Weights of a small image VQ-VAE.
Model: 8.78M parameters, 48-pixel images, encoder arch resnet, encoder norm batchnorm, decoder norm groupnorm, decoder activation gelu, decoder widths [64, 128, 256, 256].
Training: muon at rate 0.0016, 14800 steps, batches of 128.
Rows from block 5 of the encoder of a small image VQ-VAE, named by matrix and row number. Rows with one number belong to one channel. Each number is 128 + 32 x the weight over its row's rms, rounded and kept within 0 to 255. All counts start at 0. After the name is the row's rms in percent of the matrix's.
After each channel's rows are labels from the 100 images, of 14976, where the channel reaches its highest value: "responds to" is what is common among them. Only what is clearly more common there than usual is listed. The data: flat shapes of many kinds, plain or patterned, on busy backdrops. In brackets: how many of the 100.
# convs0: first 3x3 conv (encoder.blocks.5.convs.0.weight, 64x64x3x3, each kernel summed), inputs 0-63
# convs1: second 3x3 conv (encoder.blocks.5.convs.1.weight, 64x64x3x3, transposed, each kernel summed), outputs 0-63

convs0.4 107 [118 138 101 138  82 115  97 100  85 158  80 102 141 119 168 131 163  68  83 113 200 144 136 105 117 136 127 101 124 131 108 151 102 134  79 132  63 182 119 140 134 146  99 148 111 150 197  92 113 149  75 156 121  90 158 166  91  67 179 124  77 119 119 147]
convs1.4 121 [156 138 148 127 141 165 129 132 130 146 117  71 115 119 169 128 165 115 165  90 151 158 140 152 168 155 103  86 103  89 101  64 125 136 106  98 155 159  69 160 116 135 157 126 126  98 207 121 102  95 140 114 145 162  67 169 147 146 174  96  52 183 163 137]
responds to: orange shape (50); yellow shape (50); ring (39); its colour: yellow (34)

convs0.40 086 [137  66  78 147 138 105 185 169 102 133 162 161  89 101 143 142 122 130 164  55  99 137 134 132 147 132 181 143 119 167 100 144  80 204 120 199 121 145  97 145 137 136  90 128  77 117 153 157  93 156 125 157 132 165 150 115  73 150 162  94 144  81 129 123]
convs1.40 106 [108 111 128 147 115  75 190 140 144 124 141  82  73 173 120  62 154  96 187  93 109 102 171 167 103 161 168 127 109  90 137 138 153  81 132 135  89 121 159  96 125 149  98  87 145 148 100 149  91  92 168  99 121 102 104 117 176 117 129  67 157  64 123 112]
responds to: white shape (47); ring (40); largest shape: ring (28); its colour: white (27)

convs0.15 093 [124 123 209 142 130 117  81 166  74  74 135 133  81 143 108 155 118 144 118 101 138 156 134 126 137  95 149 210 165  81 203 183 122 101 158 139 123 145 140 153  98 154  71 101 117 107  89 104 138  73 104  99 130 101 118 133  89 119 179 101 155 105 144 118]
convs1.15 081 [ 98  88 144 105 173 144 106 130 154 134 133  76 121 144 101 110  77 195 170 140 158 125 120  96  35 114 147 170 154 102  94 163  97 140 167 167 100 131 171 110  35 135 138 128 161 130  97 171 180 132  89  98 153 153 135  93 119 132 154 128 116 138 150 136]
responds to: white shape (58); frame (32)

convs0.56 132 [128 106 128 136  85 103 131 115 131 144 201 144 183 123  57 143 120  98 165 118 154  61 107 116 160 180 101 118 113 170 117 196 166 148 128 134 149  54 153 148  98  98 127 115  94 144 197 154 135 116  97 102 121  58 110  83 153 133 137 115  97 110 122 129]
convs1.56 133 [149 141 137 102  77  77 115 144 122 150 184 115 105 131 119 137 145  64 127 117 145 208 122 156  33 103  69 100 106 116 124 155 105 132 126 152 143  73 164 136 119  99 131 129 177 110 175 143 130 127 140 177 122 175 110  98 102  85 153 193 125 142 104 158]
responds to: red shape (78); its colour: red (32)

convs0.19 088 [120 151  73 101 134 119 143 117  97 140 126  97 141 171  94 134 113 106 112 164 118  96 145 248 123 111 107  99  98 156  95 100 121 131 142 107 139 168 112  97 147  54 142  82 131 156 157 183  89  99 138 162 134 165 195 179 140 163 140 147 106 157 110 111]
convs1.19 069 [149  86 149 113 126 145 132 145 142 190 135 167 170  60  94 164  89 151 100 153 110 148 150 228  85 156 138 153 146 116 124 124 137 127 127 155 134 180 101 107 132  99 181 141 107 122 138 174 137  89 133  76 123 136  83 140 133  89 119 145 218 106 140 151]
responds to: ring (33)

convs0.8 094 [128 132 195 105 136 127 150 165 124  67 157 145 133  81 154 143  60 141 173 103  91 210 128 134 124 106 117 113 139  44  82  91 131 137 158 112 122 169 136 149 115 132  99 119 130  73 108 110 159 152 116 130  92 112 141 178 182 107 167 130 133  82 172 151]
convs1.8 072 [162 187 179 171 196 153  94 175 162 125 132  82 169 148 137 185  61 119 196  61  99 134  86 145 126 130 109 136 108 170 155 108 127 171 130 150 125 103 151 126 158 141 128  95 152 159 132 118 134 129 137  83 109 147 125 161  81 146 119 157 130 190 112 135]
responds to: frame (35)

convs0.57 088 [111 111  69 147 138 126  98 128 147 191 150 115 163 140 187 117 158 132 141  92 151 143 128  91 128 175 172  59 140  94  80 185  86 161  89 141  93 164 133 166 168 122 167  93 108 133 148 123 113 160 118  99 212 181 107 108  84 124 106 126 109 136 117 135]
convs1.57 074 [136 209  92 104 139 157 100 153 104 218 165 150 107  77 145 139 165 115 141 157 153 157 119 121 122 114 126 113  82 108 110 103 137 141 146  85 156 104 158 117 164 178  96  97 166 137 155 183 156 107 188 123 138 115 193 101 123 149 132 102 145  96 166 181]
responds to: count: two (43); its colour: white (27); its colour: yellow (26)

convs0.44 092 [111 124 159 146 117 125 103 123  65 127 202  55 167 108  61 133 121 102 141 113 153 146  86 166 140 149  93 152 164 180 136 168 164 116 103 110  63 108 111 155 106 143 117 152 114 128 135 150  88 105  66  97 105  67 120 139 163 133 172 174 137 131 168 141]
convs1.44 091 [152  70 178 106 135 137 104 148 130 158 159 110  94 116 159 143 100 130 133 116 229 198 145 138 170 116 103  90  94  73 116 164 121 109  95 115 104 142 140 143  72  85 112 141  99 131 151 156 103 195 141 164  68 135  96 127 126 171 170 114 107 110 137 136]
responds to: yellow shape (63)

convs0.7 069 [130 137 114 164 156 122 132 161 130 124 109 144 122 105 140 119 128 126 157 152 114  98  92 154 116 129 133  93 138 125 155  99 139 171  97 150 100 119 116 131 113 243  85 142 117 159 161  98 113 124 100 214 146 117 143  99 248 134 101 171 123 138  74 116]
convs1.7 087 [147 118 121 169 128 135 111  26 154 127 119 156 114 137 138 130 130 107 120 101 112 111 137 181 127 145 144 119 133 160 109 150 150 122 154 141 115 142 130 170 121 115 255  96  83 109  95  75 121 153 107 175 128 100 106 123  99  84 167 133 137 162  70 115]
responds to: white shape (45); its colour: white (27)

convs0.32 099 [145 113 144  67 167 150 103 148 116  88 201 108  97 101 141 123  71 163 106 133 110 127 130 164 114  53 195 122 138 131 115  91  68 114 118 123 152 125 132 144  63  65  61 140 133  94 128 147 156 126 131 137 109 104 140 156 140 184 173 102 140 142 155 162]
convs1.32 079 [210  44 133 144 117 131 128 100 114 112 147 114 130  99 105 132 140 158 116 103 133 168 124 143 137  55 168  67 126  98 100 131 127 129 119  83 148 123 120 134 159  41  90 131  76 103 132 198 162 116 156 144 120 207 135 131 125  92 145 148 116 114 122 145]
responds to: red shape (57); ring (55); largest shape: ring (39); its colour: red (34)

convs0.14 141 [123  89 170 155 132  86 143 113  32 116 206 128 117  99 110 102 153 119 124 115 150  80 108  97 105 114 155 138 120 197 133 126 170 112 209 116 159  67 131 142  95  58 112 140 125 158 154 137 135 123 119 144 122 153 127  83 131 181 161 106 115 136 107 147]
convs1.14 176 [117 106 138 139 154 109 127 115 154 121  92 145 136  94 255 138 155 137 130 175 112  59 144 128 187  79 183 128 132 104 117  86 123 105  88  93 143 186 131 124 172 120 133 126 110 165 128 114 120 124 103  93 143  95 154 139 130 111 168 131 180 134 140 144]
responds to: green shape (96); count: five (40)

convs0.2 151 [247 115 103 109 219 128 129 135 105 133 120  67  93 152 142 197 125 100 126  79 115 105 100 124 102 118 130 139 144 155 115 118 122 125 136 172 123  95 177 159 129  98 130 147  83 116 150 130 134 114 107 137 146  85 147 152 137 136 140  42 166 113 138 146]
convs1.2 135 [ 90 132  97 126 151 169 110 134 119 145 101 129 147 155 118 114  88 146 189 177 109 122 124 129   5 103 148 135 126 134 147 110 173 111 135  52  86 133 148  99 115 105 138 135 158 162  92 137  82 147 134  80 144 150 166 151 114  98 127 206 150 162 124 156]
responds to: green shape (88); its colour: green (49)

convs0.26 089 [127 101  82 179 148 122 141  74 122 125 120 120 127 110 144 146 160  83 113 155 188  97 110  57 148 146 137 141 124 173  83 109 118 160 122 124 143 110 115 105 167 216 170 134 112 145 120  93 129 160 138 120 198 174 102  85  68 162  88 142  80 124 136  91]
convs1.26 073 [164  87  71  75 137 115 126 104 184 138 112 151 161 152 128 149  93 112 120 194 127 203 109  87  94 182  97 111 145 101 136 136  90 120 157 133  92 101 165 130 181 169 140 124  99  95  96 159 137 121 127 110 204  62 136 140 163  87 111 147 155 125 128 119]
responds to: ring (52); white shape (52); yellow shape (47); frame (34)

convs0.35 124 [126 102 102 115 126 107 198 141 126 147 147  40 136 134  56 119  72 104 193 114 119 145 119  67 167 116 142 131 126 108 162 122  51 140 133 106 215 146 137 122  99 149 150 109 139 109 133 137 144 132 124 106 133  72 111 115  91 156  97 151  97  99  89 138]
convs1.35 213 [120  70 156 147 132 118 159 138 145 123 112 183 136 118 159 141 186 118 197 139 215 131  92 112 125 177  47 102 124 140  99 138 175 153  90  82 107 132 153 128 147 148 157 136 128 144 121 128 184 194 139 137 144 124 141 120 137 120 120  84 119 123 209 138]
responds to: blue shape (100); count: five (39); its colour: blue (32)

convs0.16 114 [104  99  82  72 117 150  77 150 163 129 118 133 144 135 151 104 156 165 105  61  69 125 126 101 120 135 155 131 158 163 131 164 101 103  84 126 142  91 135  98 117  96 129 162 126 150 120 185 115 255 159 147  70 155 147 116 142 135 141 109 119 162 128 137]
convs1.16 087 [188 120 146 106 177 147 118 131 153 150 107 178 112 115  96  98 172 138 160 122 132  59 124 116 197 166 159 127 172 128 110  97 102 122 130 132 147 146  69 114 161 122 133 129 181 138 117 163 102  46 117 134 146  74  79 131  73 104 163 148 142  74 121 165]
responds to: ring (60); largest shape: ring (44)

convs0.5 138 [134 112 145  97 125 153 169 134  76 112  78 124 141 149  65 104 164 125  97 131 119 223  96 126 162 116  48 120 144  75 157 146  82 107  99  96  90 177 139 130 152 169 124 104 125 121  87 115 104 158 123 132 153 187 104 155 116 105  75 127 155  97 154 100]
convs1.5 172 [110 129  89 122 112 115 149 133 178 139 217 141 128  69  51 113 199 108 124 106 179 115 126 115 120  90  74 138 168 138 119 147 136 143 123 128 153  20 160 124 114 129 102 148 108  88 119  84 120 148 132 179 137 128  97 113 143 160 114 105 128 115  91 127]
responds to: pink shape (66); count: five (39)

convs0.59 082 [112 112  68 159 155  69 143  84  88 105 114 124 127 108 117  71 117  93 124 185 168 107 149 113  97 167 125 174  78 131 120  97 170 164 145 111 148  97 145 113 111 220 134  85 134  98 148  83 132 131 155 156 151 197  96 126  83 137 142 136  93 126  98 106]
convs1.59 078 [147 142 126 145  68 164 174 140 134 122  96 163 127 107 117 167 114 108 128 149 138 136 139 167 113 127 137 106  88 114 110 110 111 104  84 161 101  87  54 107  87 181 156 121 124  81 155 158 150 124  70 149 172  72 187 126 200  98 182  68 110 127 127 116]
responds to: its colour: yellow (27)

convs0.43 091 [135 151 137 160 120  91 157  91  75 104 132  96 122 198  55 130 208 152 130 141 136 128 135 204 126  40 123 167 134 137  93 110 126 150 136 161 142 137 127 120 161  89 147 115 112 141 169  64 136 114 134 166 120 152 101 177 110 134  91 130 127 132  74 117]
convs1.43 076 [137 112  75 120 107 106 131 131 145 159 100 126 127  50 110 144  85 177 106 163 132 165 159 161 101 146 139 221 136 112 145 170 119 114 181 151 123 154  92 111 107  80 139 142 162 127  93 180 147 154 153 125 179 146 140 137  76  58 141 141 182 148 157 124]
responds to: yellow shape (53); white shape (48)

convs0.47 121 [150 116 142 173 139 107 156 123 133 113 142 102 105  88  14 177 140 123 125 119 106 147  80 144 183  69 185 138 111 104 123 106 124 116 147 100 146 125 207 130 132 126 173 125 142 115 128 133 198 155 162 121 195 129 122 116 128 144 170 148 164 141 111 169]
convs1.47 105 [138 169 117 119  95 123  98 137 117 127 101 206 135 102 126  57 119 102 129  32 140  99 143 128 188 108 145 135 191 107  99 152 174 107 128 151 123 126  60 150 125 118 118  84 172 138 125 136 138  99 140 130 119 159 115 101 175 173 160 169 125 126  79  75]
responds to: black shape (56); blue shape (52); its colour: black (33); its colour: blue (25)

convs0.10 104 [ 98 190 126  90 121 114 144 120  77 120 137 179 125 111  47 132 177 161 147 147 218 134 151 100 133 103  72 112 123 131 118 135 166 102 125 130  45 117 129 127 136 122 111 105  94  79 160 147  90 168  92 108 124 101 127 133 134  73 137  88 102 107 134  82]
convs1.10 146 [102 164 166 114 129 123 127 125  81 121 203  97 139 110 151 112 155 117 218 125 128 105 118 132 149  79 134 104 131 161  79  87  99 149 121 122 216  57 137 118 134 127 120 143 141 105  91 137 180 132  80 149 169 126 140 104 125 145 135 218 107 141 120 135]
responds to: orange shape (53)

convs0.11 084 [132 129  76 189 129 130 140 111  97 107  97 124 139  73 133 148 190 108 137 118 160 153 111  88 126  92 122 118 167 157 223 115  86 126 128 128 160 104 126  85 154 143 139 134 114 129 111  41 133  41 121 108 153 184 125 167 126 156 119 123 108  92  92 129]
convs1.11 076 [142 139  77  95 147 133 116 139 129 160 107  93 119  96 110 135  81 223 150 128 140 122  96 115  68 145  85 186 131 123 100 142 167 177 117 135 115 121 180 136 117 101 115  93 164  98  63 166 130 153 128 129 149 106 157 190 124  69 170 150 128 185 112 161]
responds to: yellow shape (62); its colour: yellow (30)

convs0.25 112 [130 166 145  87 124 158  93 137 157 125 122  93 134 141  95 145 100 115 105 169 125  72  49 120  76  75 155 110 163 104 148 121 146  95 157  85  85 119 202 111 146 108 203 105 110 126 121 143 163 191 137 158  86 150 123 150 121 116  76 131 159  91  93 133]
convs1.25 137 [ 92 159 160 131 137  98 101 131 133 128 128 174  68 116 119  62 110  94  55 138 118 147 215 131 124 155 162 125 203 135 156 123 147 171 149 161  78 142 126 177 140 100 145 148  81 150 128 139  87 127 125 106 100 135 138 115 157 106 100 126  72 180 144  84]
responds to: black shape (85); its colour: black (48)

convs0.37 094 [121 127 140 133 148 146 134 129 178  95 162 107 106 136  99 133 181 163 130 155 133 138 144 191 118  12  71 135 179  88 168  98 106 126 185 153 106  90 132 117 158 122 163 111 112 127  98 108 100  78 135 134 109 168 104  95 125 189 130 106 164 147  91 149]
convs1.37 096 [ 70 156 120 125 119 124 153 108 121  90 135 130 117  63 126  95 154  84 145 161 132 151 165 149 118 124  91 109 115 132 103  83 100 154  84 214 131 118  91 198 171 137 195 101 127 159 159 109 102  85  80 110  82 110 159 108 120 109 131 129  93 142 191 104]
responds to: black shape (46)

convs0.48 069 [ 99 138 181  72 172 130 104 125 115 115 147 109 130 115  99  92 116  69  94 165 142  82 106  64 127  77 165 113 139 168 163 152 174 144 137 144 107  74 134 118 135 158 160  73 179 133 177  81 105 152 134 122  99 152  79  95 142 101 119 177 135 145  99  73]
convs1.48 091 [ 96 143 218 142 136 131 129 100 139 126 127 185 147 111 124  80 144 131 121 131 144 152 185 125  95  80 177 129 152 102 126  91 140 139 139 145 105 150 120 153 133 154 173 160 100 133 205   9  92 124 130 135 109 135 148 140 124 126 110 114  77 170 135  86]
responds to: black shape (54)

convs0.17 126 [169 124 137 108 176  79 126  71 103  82 108 151 129  91 189 153 121 172 139 100  85 101 130 137  61 135 157 139 122 145 115  75 154 131 200 142 142  87 128 142 135  71 139 106 136  73 158 136 127 122 134 171 141 110 157  68 114 190 176 160 124 136  95 135]
convs1.17 102 [213 138 123 137 151 128 110  99 140  91  57 136 128 133 160 117 120 130  95  85 106  96 121  90 173 114 163 113 124 126 119  45 118 153  74 103 149 140  63 154 138 111 140 130 122 140 128 149 148 147  98  48 144 156 125 137 169  74 167  74 135  96 163 151]
responds to: green shape (87); its colour: green (50)

convs0.60 073 [142 137 172 127 160 184 194 129  93 162  80 152 115 105 131 103 100 139 157 152  70 179 130 138 140 152  66  72 121 137 138 148 138 148 135 106 129 148 154 132 120  84 189 117 106 121 117 149  32  77 133  99  86 104 101 158 139 147 158  97 127  90 166 108]
convs1.60 084 [ 90 163 170 120 114 157 203 165  80 114 107 128  93 131 107 103 113 163 162 118 133 115  98 140 152 148 110 174 129 107 128  80 113 103 122 171  93 139 149 132 170  60  60 127  61 134 148 156 125 182 191 108  72 156 112 122 127 162  99  90 132 106 130  96]
responds to: teal shape (51)

convs0.13 095 [ 88  79 148 120 110 149 201 106 136 193 145 116  95 136  97 128 105  95 193  93  98 135 162 158 146 117  60 106 109 150  47  92  78 157 100  98 179 132 161 120 113 103 147  80 152 151 118 145 106 168  99 133 117 123 111 143 139 140  57 118 117 123 119 113]
convs1.13 083 [134  86 166 132  99 193 155  90  94 152 146 136 112 115  92  88 170 109 135 127 182 156 177 155 113  84 139 147 174 107 173 154 203 121 130  46  75 101 137 128 162 112 123 141 112  80 129  83 117 132 192 149 107  83 129 155 134 120  81 135 113 129 117 120]
responds to: blue shape (72); its colour: blue (47); ring (41); largest shape: ring (29)